A small model that answers yes/no questions on an image's attributes, trained from scratch: 145000 training examples.
Rows from block 6 of the image encoder of a small model that answers yes/no questions on an image's attributes, named by matrix and row number. Rows with one number belong to one neuron. Each number is 500 + 25 x the weight over its row's rms, rounded and kept within 0 to 999. All counts start at 0. Numbers have three digits each.
After each neuron's rows are labels from the 100 images, of 14848, where the neuron reaches its highest value: "responds to" is what is common among them. Only what is clearly more common there than usual is listed. The data: views of escape-time and Newton fractals.
# fc1: MLP up (encoder.blocks.6.mlp.fc1.weight, 768x192), inputs 64-127
# fc2: MLP down (encoder.blocks.6.mlp.fc2.weight, 192x768, transposed), outputs 64-127

fc1.367:502506457515501489483457516512489470507468499514501493508522478498504434516479520509483442489487487512525491551495521465474466495506494472536462516466515550511531475544489487521508493530509478
fc2.367:503522488425471511495485479513476535469489527559519533485486492487535538512485502527503464552491522495504547510548489473499478496474523498481534480513478458512497492528554527483486492510504514
responds to: pastel; sine Julia set

fc1.509:456491459488496491470457463514523519518499522525479533534504468502511478548482512455443484507507520498496448507518504491499460559518497468504516477513502501513577472465501517485531491527520476
fc2.509:470533497447547524499521512521474516484525485510542444520540487522489479471496503493485537534476503526485561491480519476531491502508507494537472460492504482518475482487556542492498489516529504
responds to: Mandelbrot set; grey

fc1.640:528513523530487507500469491530520503513498506563492510510539545506505483492481517468522497505507523492466487509442520514507528525533510489482524488504518541514530542502497550500502514491475467
fc2.640:559479468486509510540513536491488472480498506476476556504481498534512457530523492510509538486519480521508509474523498469467497515478521501535524514514471471456529466502520489518480502470490520
responds to: tricorn

fc1.631:527512500479450493494472494475530533460477498541500512497553520484473467494482481556490473480489513489509484507478544444508480522515523475455524497500492509489501540484493505533490459559544481
fc2.631:522542481494510472477519510501489470515493536488497496495510491491541487498522497478489497534440508517493539487544467490501497533527485511496545503495520486514533486516500486519490482493441525
responds to: vivid

fc1.327:494478460503522513516460485551505552505490479507514526549536495524480505529522505535444498515503477541540464521505521463530547470508499536520497482512504471515463485497531495495493542512516515
fc2.327:487515514490513499514498506479498490496469524532520517468525439469505511496519548491514491501507475491483538524460476525470507482528497508519492494526506478484489443517523519502504510500488483
responds to: grey; Julia set

fc1.712:481534479487462532493483502527506528559461504522478478518507509488520447524484494536508496514510483493538529493525497485465503513460507477458464462542511501506486506484516506548464509493539459
fc2.712:541529532520508494495523552527492474487461519468490512496529488503526501450474498501512486489514536505536484473525532486456510510471511483521503535547443452476513496504499503486542513501491524
responds to: Newton basins of five roots; earthy

fc1.230:490511478489507462544490473500449485482544458528491465530497524510523548511494497529496511494521521528469485466525475520506499445507503483496494538493510519511444505507487493495472502498500497
fc2.230:500479506526511481490509495484513480530489510505495497427462468488486494502442504484471531526472518484487517475526490510499467480542514466527471489496451489452529503490509539467533490522508527
responds to: cubic Julia set; close-up; kind: quartic Julia set

fc1.353:491474489527526511565510486497497493492481428525511481496509549523471539503489521506497478515508497519474548502516485526494540440482460490438538509522507488507470522487526549491459538511489507
fc2.353:510478506502496502483494514563509507482466514516493507466472566470527495513516458506524521530531506479522489471526496523443474518499515429481488482500484486454502467524486504530469481516523495
responds to: close-up; cubic Julia set; palette: grey

fc1.182:526515480489508497449509526491504527485438455522489487497495513536504519476490514489504518527520499484508515460537537488489471518534524543502443495521534458518490504486516505498514503469469495
fc2.182:472494512550477453488509521506493485469516540535522534512486488482506498497528492481486480496510519540494514539458463493492522510522470525483496517512488522547513512518541494466484495499501539
responds to: Newton basins of five roots

fc1.671:513486519558532445492470516474506495540474488490436509496494488504471456484500497481506479481467495506518483536547473494464534497522498526506488461506510479515556514475459504467526480500525512
fc2.671:474512502446495534496492531485485510480516498493492455493483467527537494509508508471499539470542522522503478487491519499494449479472443501487531571471521499483538500483512548531503504458477477
responds to: Mandelbrot set

fc1.322:485525523499484477484484496501490457478441488515502494453514495510511503494520510466499513465487488534476506481500520524475487552535520514485496514512492491530515538528480533533516453480475553
fc2.322:533482491506526489509496482486491550508502495469447524522490510484499549555505488491497443537473472475493500500479529523557458487473516474516518487503514492482477470489519447493502499524457510
responds to: burning ship

fc1.554:514495469513515484488481515520493508501533484506502506534566487489508528526486510524507527503522477551493460515502503467514561446543468501469497484563482479518447494528498478485507496487482517
fc2.554:489488546503501502543483513526526540530451497454483543462434518492506521545468533494494486507544477485530525502482519510464467556447497451506469533525477509488488459503508468548478504514514497
responds to: grey; Newton basins of five roots

fc1.751:505484436541485478541477473487520495493500468522532466492489516514509500464491531482499469476503514479460535482507494527520505491492517460493488506496511529503481523505513539485485545483468503
fc2.751:501506521512506533488519531575514507530495493527468507477434532478499482506468467485503497510541517451534488517542530454495472532505537461512441489476483537490494549499517519510494466506495543
responds to: cubic Julia set; quartic Julia set

fc1.314:504495435495477501497482542498497462518497511520499499522478468542472476447501524481504446459506472498488495507511488491473554468521500488499462511475508479538501512500527457528495507474498467
fc2.314:508534534520501467475532481545504498489493522497497499534495511508486532520517477481505542531513518508495509531534503502492472538474506473483522524484481510485467541542523532466501464503464505
responds to: sine Julia set; pastel

fc1.188:508463464477499536484477489533467525515506479507481527522498508501461497508503502482521504515500504508471480485500489470504499486509482540503513480548483499508565478482431467548467509531506508
fc2.188:524538525521483509549512512508473494509534459486534515534508481498516501462496514485506477510512513533508511493481498469528478495513508496494507512526456489493475505536526508495515504482488539
responds to: Julia set

fc1.729:504530474513506517479510529541496543524436519524454472509542466498478466508494511499513491472536514509488501498542529489474511455508517497517496516529507505508544482524478496495502457541502502
fc2.729:499502502490515463544480479506490462513497547488541535509501500505493505523476519496495560451482511517511494522490518480506472506481472490509500559487530497490532481457529541531520499473489509
responds to: burning ship

fc1.684:543505499501504535506453502510508540515475471456481500504457544513488496535499479526502511488487513494506520507516483469507503535541537505499509469523491466553516500482514515486500481508454504
fc2.684:495539506455538525514544517504477514469496507570497471531507523539504524497482487523532484523530473514532526465534502514514514493478475536518494516534551502513457501484550486487521448507482524
responds to: exponential Julia set; grey

fc1.597:456443487553490489552483462489514494505496522519536489530509558509467471497489469485486530507445506524475496541534507536529482458509536485493455479513510495520484510519517501506526513509501493
fc2.597:514513514497522531525489491513505526528542480476492440507510508450494557496522465464539475515513486540527481477473500492508491523479460510518511513500472478454510517518559487537486488507501528
responds to: sine Julia set; quartic Julia set

fc1.177:503510487553492470496521526503480506565483493479502505519516512516517495549498519508477490497481523524517503495538539501451491512477526484489538502464504515484486526494510525524477512498504520
fc2.177:467463492485522509513492488434506480513510528481494496465495503510494477497514472482528549506488469479510501470483445508516495527511502495542492511429527515455536497509533525458518478524542515
responds to: palette: pastel; exponential Julia set

fc1.119:499485415463494515507450560485490450484510518535487478506481489516464483491484508501508476479509473471494491510520485459513548454474477473531454495476516498528519504479518442510495466505500478
fc2.119:517557532493485458473535463539503502476478519513521523496490490523510527512501501484508506539507494512484517532528483504480482493483534489489512489478462513501473547561520520433503463481495509
responds to: pastel; Newton basins of three roots

fc1.696:488479521490484470494470494497547495480522464460448486493500529527495526493486515525504522489508500500464510545531515458538474492526515510513504478462516487496478502491537477517474529491506551
fc2.696:472491513444500517497544485515511547489456469562497507511514525536504505501447485502514464553512447479564508486558537485512512485474465484492469548544512516516469531476497478506470478527473503
responds to: exponential Julia set

fc1.699:497497466479481539505471501519475502538459478520479479501518529491492486478481541510504523479545502476505505503508500511495529556533552499504540496508482459525489509494493535534506541482529485
fc2.699:497545526511466468475483480485497458477502528484499472526505504510577521491544494502549459515491506555522510501487492469506527496457471511539521502526521497475513489532505508473504506496506515
responds to: tricorn

fc1.189:466520508511496492515538498560482542510486510487488471469528509528514520526499496468516492457508508471506518537544498522444451505500519503501514511520495490553527474488503475481543506472509452
fc2.189:515485472520490494477498532494493494520497540503480526501531477486463475505499514520490479541541527448461529512536494492511466524449475525519470503444542452481518499479517484508500494509505474
responds to: Newton basins of five roots

fc1.55:488520453519496465494497474528496566521512479489474481506553484576496482529508473490485505471479486506457482504491503491493503516480518513506477498497520466554513451502515506507493517481504483
fc2.55:490477530499461500534536505478519482487497500563535554514536473513492504497524498536496528537522492489521472479530488475496487508509500503512547501466504514482508455488487469501529507534464494
responds to: Newton basins of five roots; cool

fc1.211:481486513461527467506495483534499527491491502531523483497482516517508498538495527487493501483485458519505479511493512503511534515530472516480547484544496523530534512476504506531508483479541494
fc2.211:562462492491523459513454479475482459515480502505516511463494465460504491479535474486481518521511501485504498551525489505500494494506567538494539489477542497492556516554540508504512539517495464
responds to: dark; burning ship

fc1.634:511504526498525482513485494514505494518517478509521499515504483517503455467492520512480492472535534496484486492492487506470488524526505471523487449465475538435494465508515520504480453475536504
fc2.634:475515518471524515484521514481515494528520485496493438496547490515515477485466491481492518522462505520499465487528539465506488484545441530497485479537521522471510462524534479506489525504474518
responds to: sine Julia set

fc1.355:514488518539484480513500469517507549499521468516502502500459499480532532500488503522501469490536526521502520473492522476466521479466495483509435503467478488529477453441483480489492521496488520
fc2.355:476485484503489473500524495534542536486519512447519519487512496469500466526476485515498515513474521462451485508504557467544462546498499494459498500488533474503490493523495481435497493474504531
responds to: cubic Julia set; quartic Julia set

fc1.336:490516507487504476522495520538541487528491494490449488511568533520495505516523478503526499594499468510512513509493537505501510504482499467464528509512482481495487529471545468459491518467497498
fc2.336:509561511460475549439488477478472520538438506498495499499474505533454499511495498527485477469483480477473480531517493477518502494497487483530524517484539481502512504429520540473505496493494504
responds to: earthy; quartic Julia set

fc1.571:526512500534490454498514465548482550520538505540497530514497496479525491480466500517441478495521536511532466458484541506481505488524532526491452480512483506483510500477480495509474497522489519
fc2.571:487518509475508503515516482528523526480511484440492552490524502478501505521542456491488516499472504496482502506476543454532423533484506490494497495508509517463488480500525495538507463507473515
responds to: Newton basins of five roots; close-up; kind: cubic Julia set

fc1.569:541517506514506485473479509482507531495456509494534513512507485511473499492474517518503507497480497469509516478479506445498531519491477483496503472492493518504506484456523480507482449494549464
fc2.569:490507497541492482551475510564539500528526491501512520460493476495535508482518517479481490518476485487550453480532507520519522477526533525491454465450490488523488501503497500531470489455464489
responds to: kind: cubic Julia set; sine Julia set

fc1.693:491523560495479510486527513514522522523498483498465481498550514472496487568479522467521547508531500494494478494530489489469538504490463483509522490552517508548478468502509537504502475433487510
fc2.693:491467447533461495561513495510525476530473492438528565538452505501494512529479484502496502474504536494474521511474510530506476527523517505526493508515526541462545496527499518479475535500535463
responds to: burning ship; Newton basins of five roots

fc1.387:484506513504449534524464515540504528534495490493522467520555485449505452548460510444508481519499517510511512491467483451524508518491478533505537481502505469532531482465494501468492494463485493
fc2.387:544495517515514447531507467453518486485467476499495486516524528493504530524491506477505488479482549483504447508479506532497493493520538498541507492468506499490508481503471477554468487484492498
responds to: Julia set; vivid

fc1.339:479469476493515503484483487533505534499561519500493453486516504539515481521464498475498482496518514469505516492541560538522517528538492474512483503524464507483486466520457483516490514521495490
fc2.339:501491538443516492559477506478509514474475509486530498513539483545481492501501527521520516471494507510484502470512463487504511520493508480472516476459504501525511507505507542513499475515545478
responds to: pastel; tricorn

fc1.165:499519488506518527498495485489521518533505504496511463525472530478514460525485518471531487530432486515500525498536522521522474466485515494536479528464504527475465535517499487514462455493493516
fc2.165:490512500501500488545518509501492499512478516540504526518470486473461559508518532551522496497504520486489481543463496498464567523522456542483524507537519495491436479480491467482520507523507510
responds to: sine Julia set; dark

fc1.750:474524490504521485504449503518499530543495469507492492513602523497506452525505495492503513470494452458527457501489491499531529505520521477500494506517547497489477455489474530462516511500499487
fc2.750:518495508490453502545543477484570464526505513515545558504506472530519525513532480515505561458437523472511493454509481490471494494526505531523538470504466518488527478505486517537515528489483504
responds to: burning ship

fc1.71:488563485515473499486482490462467513496508483495485496525530553490525515509449482479553492501510519493512509463484487503551515488492494518486470561549526525523475509501520486533507457496450495
fc2.71:469481448469489486447436525533498455527510502510522544521466519481480488509472506505487526479475522474522501488483483495473508486503519471529496478474504503493496518527509527512524513501498515
responds to: dark; Newton basins of three roots

fc1.433:478492455505498522490480467502544523509523485492466472500484511497498502522495506506487470489458505537497522527503553465486487503520513537504459511474536476516530511491532510522482518505517528
fc2.433:493577488512500495541505527545497522528463477518510481540530516530500494501486509508505504544521518513527508498541506491483550481465518491503498507524492547562452495460473495489509490491519495
responds to: exponential Julia set

fc1.261:509492519512496518509526511500483497508477516513482481469492540528520489546476530512478491519490492523517529473503484492470533493537493512519472494556467487508481485529448494500491471480484524
fc2.261:522538517530498485554552460528549474553453484526503507483479521474491504462568497489504484500508465513440483467491493465518506521456485526502524532491497500462498486497451522522504494458515506
responds to: pastel; cubic Julia set

fc1.341:557503468469502472522491451482441455484490457539509488480520518503494502508523495480533514531508527498508502468491481506537505556512506498508486536500466481517490467457517506498486468485517463
fc2.341:501466539521471433462492482477522474481507474493569492499514500472513494506488467530495470543448491473496480484479454542495523434502518523498492452536505509495506505539489540512500491508463492
responds to: dark; Newton basins of three roots

fc1.326:482503484507479439520462510528529492530499522510468562476494483492540501520472484502487476477475546543530495504496503481514500469475477467501508513489532531546506501432514508546508458514509537
fc2.326:487538516456519539478550533500493511485509507505512479494501482572501501474512517486494536545482459504458556472498503481503505545513498507537508477491502522468506482516523526458500545494526465
responds to: close-up; Newton basins of three roots

fc1.414:466482503506478496495470472504536503493505494519518510495544533496506476501503512523494491521519486454516533438491483520506468501488532472486537509487505494486521511527493511566455508518549483
fc2.414:512455510564490499515537532480476501471498481519500476487498499529499507527460501479437510458539520506512462445501526529489477473499499487494520495515516493527456549486491446492499494500533484
responds to: vivid; cubic Julia set

fc1.323:552548483502471497511554474467512483544457480493502460564500520510510505513501515523454490498478488496488503518483502483574490540509507507506486513574517552534535492510543523505504525549494491
fc2.323:480507467533494499516478560517544520509496513504560512475539472507498513516496506477490497501472512525513501499493518493475493470507536499528502483499478533463522499454543478508498494475490509
responds to: grey; dark

fc1.195:512466499478452445522499520517481489526500489557468468498445500523473459497475510498535474493466515481517456482472502504541517510497511521499529537485490511547441496528480517516524450528495500
fc2.195:512469522516473509533493497490527499485478489484509533521482492477466538485506481466539510477510501497477481480489481488465506537512514543503493484486543456480507532482452513529500512473499523
responds to: warm; cubic Julia set

fc1.702:482524452510502454475425526489502493487509493491437536502533477439463479513482484484496482490519528488473505493488502460494475537519472473521489457506556492538472510486480491496496460514537503
fc2.702:514533477498516558461559481502500530470535494518506514486497469538488514549524522460465536498480510507523527469525475506477498525455461510487525514497478468486537496542506536500507517463503510
responds to: tricorn; Newton basins of three roots

fc1.254:512473471526500487535501529453485474460503481519531530526536516515466498486504533480502474468509452532485544471543520448514457512511500496529494547512525524543490574455519490495527505503501524
fc2.254:500520501461542511485515519506494506510512475513493429524521494484505524534469488530498486494472508509483471519474520520481505504503491475500525469496478496543462493488516452485481451547507510
responds to: pastel; quartic Julia set

fc1.718:526481499522498534471471454544503514492491524551500493489500448528565477462480513483523515476509518565490490529520481499491516485477529525529484531531502514534526453512534495493510526558453508
fc2.718:516489507495487510499530504518488472532458537486465505488509520506477438522525529591526500489529492485526530500494456468492529510523529515514498485470515474488492532508537448537529512522462510
responds to: tricorn

fc1.243:495499472470497522531494506542527482530455481564500503491525487509548496526474527527506515527509454525542510479506510489509509498512502515500514499528457497528510547496483500505494499506506499
fc2.243:537484477504470511493515456505467480510525553491504569519531500469513474530509512503500496468501477447476526486529549474477488484521541511477521538508523521464508478472493492554529510515476541
responds to: pastel; Newton basins of three roots

fc1.143:523571499476526466511505505508555476540496441534472495544447509489484477442518515492518498488504499526467495511510511481526506512504481517539456488480521479510502474503512447464483509513478495
fc2.143:482497492492510516494465510502478524511533457504481491521486499542490499489494481483478502499443505498496476530495512474519493484541491496511518514509500533528514506458533476479515507544507508
responds to: sine Julia set

fc1.514:490487498522524496542475496506498529521485503525452462503521514503500532448493491512475464499533529520476494451488485439545498498474513489485502496525509500523523529482513501537484465494527490
fc2.514:476489469493531481511490466507467504469481486478537504494477498473479469528503509450479553475497490535515535504516475491491495504504440439504494482517507519480468532504515519466521477553501495
responds to: Julia set; cubic Julia set

fc1.80:534493494514494531498526480503499520495488485499513470473525522466488475541494488534491486471506458475454477484512498478499479494459497493523494526521544514522499505493458523517521472499554510
fc2.80:525491509503495507501524468488555489461453545534479519505506503518532534498512541491469495502470516498498515500488498482487470473506524555525537485526526517460481464483482522486498500505520472
responds to: cubic Julia set; grey

fc1.466:518491517513544532490475493545514530469494482499535534475468560503479488499532506543525480529491510496475500514527517500512459490506491470490530464538518524489540527481468532505497491541534526
fc2.466:512519484512495502488525478536475494471485544503496507510519514519459501544494501495516542530530503469461483485497502519488505478452506546490555488531478500487526518495455513475480454517477522
responds to: Mandelbrot set; close-up; kind: Julia set

fc1.307:472542503494495470530447510518482481486498543520506500502470488514518481517488488491551505520553489481478511487503481544483442498478485494471500470492530488548505519510477493526476491497452467
fc2.307:503497476477519491466489503490510438495483495502539492478518481470473526507476487483505500453468529519518490534507492544530507489514522503523485511477507476508473557498524528506537489491558493
responds to: Newton basins of three roots

fc1.218:487510522546505472478516507467481532521503496509460524484518466534512505473495493539543532484559525447518508514483457508515500471514463486463495533500537532492498508501525518532495462448460513
fc2.218:527499450495497490459540491518479509477508515460540518504458543513498511487479536493510494486484480482466498464494529536528493532465498489512476496507521526470519505492485522516500532475565469
responds to: Newton basins of five roots; quartic Julia set

fc1.113:506513518529533488455477521521540486536500479536511524495501511479497502508529535517491476497522499513486508522524579498501498510474525489502530456506512525531493578482526536461534532525486511
fc2.113:484505487537477510556524523484519479479497512488441483462500517560466497530465479458542494506522518511489492499462515531468487514484528516496537433498481485468485497527483488518485445504524533
responds to: cool; Julia set

fc1.41:499507452478491503499480516479495469522501456499498507467515511536484491487485471516484482523462507537508500494528501471521515491489497488528489540472552564485512501542545484482472481515513505
fc2.41:512538521494474466487495530457507493495515520462476517458511450486485522466492458491461526508512453487523517490505477490468505502504537522483537461560454535460476459558469526454482516490470566
responds to: Newton basins of three roots; cool

fc1.305:538454490550519470533481531490540556507478455512514525532482533468469488475530466487455465518452523530519503510486466479488492498497490503517466494532486519478555464538476489493481521500482496
fc2.305:462528525463512486489501506472501445526453501490487492526485511496508514516492494485516525549494483469544518499471477506491481463534472546509495494545518475530512454548514516450504488469504527
responds to: burning ship; tricorn

fc1.125:498513500513511513497480512494482502540462522445521497497552464523462485522486525533572480491521492466492503526515530471521503483473510524510480509494501528472520470493512490479482487477498501
fc2.125:509466493568546489512501515516529514516510503508472526457453506473464551521492494469489536524464460505512518482483515497505472510494483461531537504501485505487491499523515512508437468469511477
responds to: burning ship

fc1.108:528483513511483537520435503523484542525496470543496489506501518492490466509488443479491512530530501484500495492507511505483486511556480508519500467532502500515499469510481493519490538501528483
fc2.108:490529485478505511498488480495452442426488469497524491525509516499499549552540516498504497481511465528524511456493516497504471514503495496500550545527515491454505500519550476492531513478475530
responds to: tricorn

fc1.92:520489478494515469503493511493553509475467480557519533484457493517499466518494524511530505508505465504509488484523468443554498492478554473500507508509493543526540478490524544486473488507533509
fc2.92:500487461505516563515490529489469495495507467499484510517496479473480484488541476493479516505508472465511556507501487531458459551488486540515524500442520491475479477531494465536503448504500511
responds to: warm; Newton basins of three roots

fc1.346:542504523512513465500511488470484522502484497509458525534507493532475447522474486535504462462473503474549482487507492546507519475485493494529496459554489520477489520493490475496484504519511474
fc2.346:490498547517492470562499501535473494475530502512449525483541465470509508462478518485510488512500488534524500517519470483526447521506482497487479516478492472506546482497489516495503507477468497
responds to: quartic Julia set; grey

fc1.186:520485508502469464512484506535518541494479509527498513538507514475488478516496460486477464482489523506551535514474538494490461499504490485477458526508515533516513486528520526543490505564501474
fc2.186:494487490490524476531503468497478515518565544457430481495497495498528511518473489548507485466511483511521530461499503468519508517504514508514468480543525477485503538501476461529531555493507502
responds to: vivid

fc1.42:482522488474477450459478533513537499487484517506476526499541518510473503478471513494489488468491507484484506528520519546518502483463533474505502512506523475462480533468556501440507497565508522
fc2.42:524488468489535502518464494523515501506477514519439451476527520528499493505505499458525491508476524494513484448525553508495526505521493504509517500517495479467500503517535491512478462495500529
responds to: exponential Julia set

fc1.469:508496505497509493510526488519453431466495510543548460480442507567498513518505476496466497453505523545464519462502475508503496492538505519482506522479469517501513491512479526474466505494503478
fc2.469:498507480525478495493534487478471482535486531461472470493484492531520423506480500511513489539512502490549485480530509487513506513536506472510484490493470485511534535480481555446514478511495511
responds to: quartic Julia set; cubic Julia set

fc1.356:530543482489495498519502481483520477488470491520458508528515466543500549476514520531492459517466484474479512536509527496530501532508526494497483539536537570500482503478517505503470483535528500
fc2.356:522535492528504498503483521471490550548494506485516479478518466510481512536468498453529532524529497517551507481492520499489474504504482485546521487500447564437508485483485492494517505471499505
responds to: grey; Newton basins of three roots

fc1.412:520534479529522511525500514520510494533500516513490533513496489522502502497499525462522519527512467526541483514480481516506504462470512514525505490498495524537530516477493479475494438482533519
fc2.412:515465452499540483545456508465535512484501481469505463465510518521533486464511524552492509505514485508486473538535477524531495522531506486514491508578484503531533475487498452463458512496510495
responds to: sine Julia set; Newton basins of five roots

fc1.449:506512500509520505523504500482456441454523510495523499466480507549507521532528529485482498481519521576464518444539520469523517467520492508490517511498486521496491498497506534478490520513512528
fc2.449:476483471497483507505539501513489470558516506506486446491447465493525491521451507527503522539504513507510499472491466472508461495527536474506475463499452482539510499484515539534520447533483523
responds to: cubic Julia set; close-up; palette: earthy

fc1.735:527507512503485478496468471501485561516495523535507521475503486440479539515506490507519520479477490493524520503491470485489516537465485507462506478525496513540483496507488512484475466541512514
fc2.735:477461494501522532527521476475526505490466511512485485495489516531548482535509487514505512489475515516517505531491477504494491465515521534511507503482528509479529472532510499540476510486509500
responds to: vivid; cubic Julia set

fc1.223:498527509536463490515477535516544458500496518495487479551516520507491491489522502517533477479436489544494478532518476495512514527514527543505523480489491494540531508479507471480507496505506501
fc2.223:514545529480501521511493487487496476533452475512496489521521470512514541492509490535500492532483522536502491501496522489485517512509475481465488529536496473534554486490477521537528482512516469
responds to: Mandelbrot set; close-up; palette: grey

fc1.329:534512492496557503489465473549462536573469495523492491517496490512505477476492518481471487455537467509512486496488491484522489512502540484541482514484461514504534471474507518446479492485493501
fc2.329:472527455546551480494502478528460469542504523475530511504501475457490486543506532495482492466472536568509501514507458514480453539500477481455476515496493539537472514503506498517572525529517516
responds to: cubic Julia set; Julia set

fc1.16:477497507530492525521495511523509516493530460547502470549536500483493496491521483496577449495494539473501497490479488446503531486528493525505516485495475564553484507477512465459476480504509525
fc2.16:468518480461490493500472476527488503480486502506483456482504483539544505502537513516538468516463487508515504531509490524504506472495522484520550546499532498481525494466493491516543504484502497
responds to: earthy; Julia set

fc1.135:508476508539535503507564506518564491519481479540473495505542496544497476482497503461493478460512500529523488535452517528458521458500503516485485485533517454505447522481454504509480517477513502
fc2.135:506502483564506463543486471496514526491514502469499529474492520503441530491539498517506500492478538530499497495505506495486482468572484492530503540512486501449490459542513515543461465513483517
responds to: sine Julia set

fc1.237:486451532490531476508472474504526485495492451550511532488479498506478482484467522545444503493534513507513550518502493467519461502442530480523498525506508507539534503421512510532466505471500508
fc2.237:495453451483461502487498520527475551464515538499486541503476487450505505493490519484520489530488496460524465538472499483516498511582531515450530471527504471491473512498429524509496512484529475
responds to: earthy

fc1.312:480485498511516462500487507504535487497512469524503471518495547485469551535477507508481509534526512496522484490471506474452504496523458479480457492532528511513495518530538493486519491545498500
fc2.312:527537494458507472492513522503510476508479496453495505465459479519517503501502509465484511442460522506498527440491516467480478484467559496493498515489523501522490523488484483478438568444473510
responds to: dark; cubic Julia set

fc1.174:463456533560526438500504495501542514536479492498480490476499488488505517559481527463473465515497513511517499491471526475492475504516485501478470531502502520483468429550467545452494473544526510
fc2.174:513533498445484501497496467471426500474462494550490515506511490481505490500517511513487517515526477479483528515506479523457520540479498488517513515522493503510554481497468490555481528466495511
responds to: burning ship; close-up

fc1.134:448465506479481499486517487548496508515479499518493507454469488479511476508523474537548518474522486480507492533541492479509493489471475461499493477497492488506517484481501526558488463537547487
fc2.134:483508473493502527498507450499476515518525509522475514500502501500497518476480434529537513502527482448472520480511470477476542475534516507546485512492550507471545474521499517458488523528493479
responds to: cool; Mandelbrot set

fc1.115:494480492493465463564486497567504523477475497498487508527544522530509516489493485522505468468503458529518511489535474542494454482513469526455519546499535495475492558461494446510496506524502510
fc2.115:503478510446535484468509523504497529513538522550511497524480510538483524500486478485511516501444484499519491488533557464482499523515507482525539500567488496519448511453528505497527462486503489
responds to: Mandelbrot set

fc1.533:473495475458445524535475508439496479443522487548475502520481542521473478502496495480531520505475526492507519490509502479466500478474499475533467533479501469484506503518519466474486519478500485
fc2.533:501497492490540468510484481531489472469459476499504476503529552500517540514492484502473475531468489500519496448448441484501515427508499519496522463536507482524466521482526497492480450494497509
responds to: exponential Julia set; cubic Julia set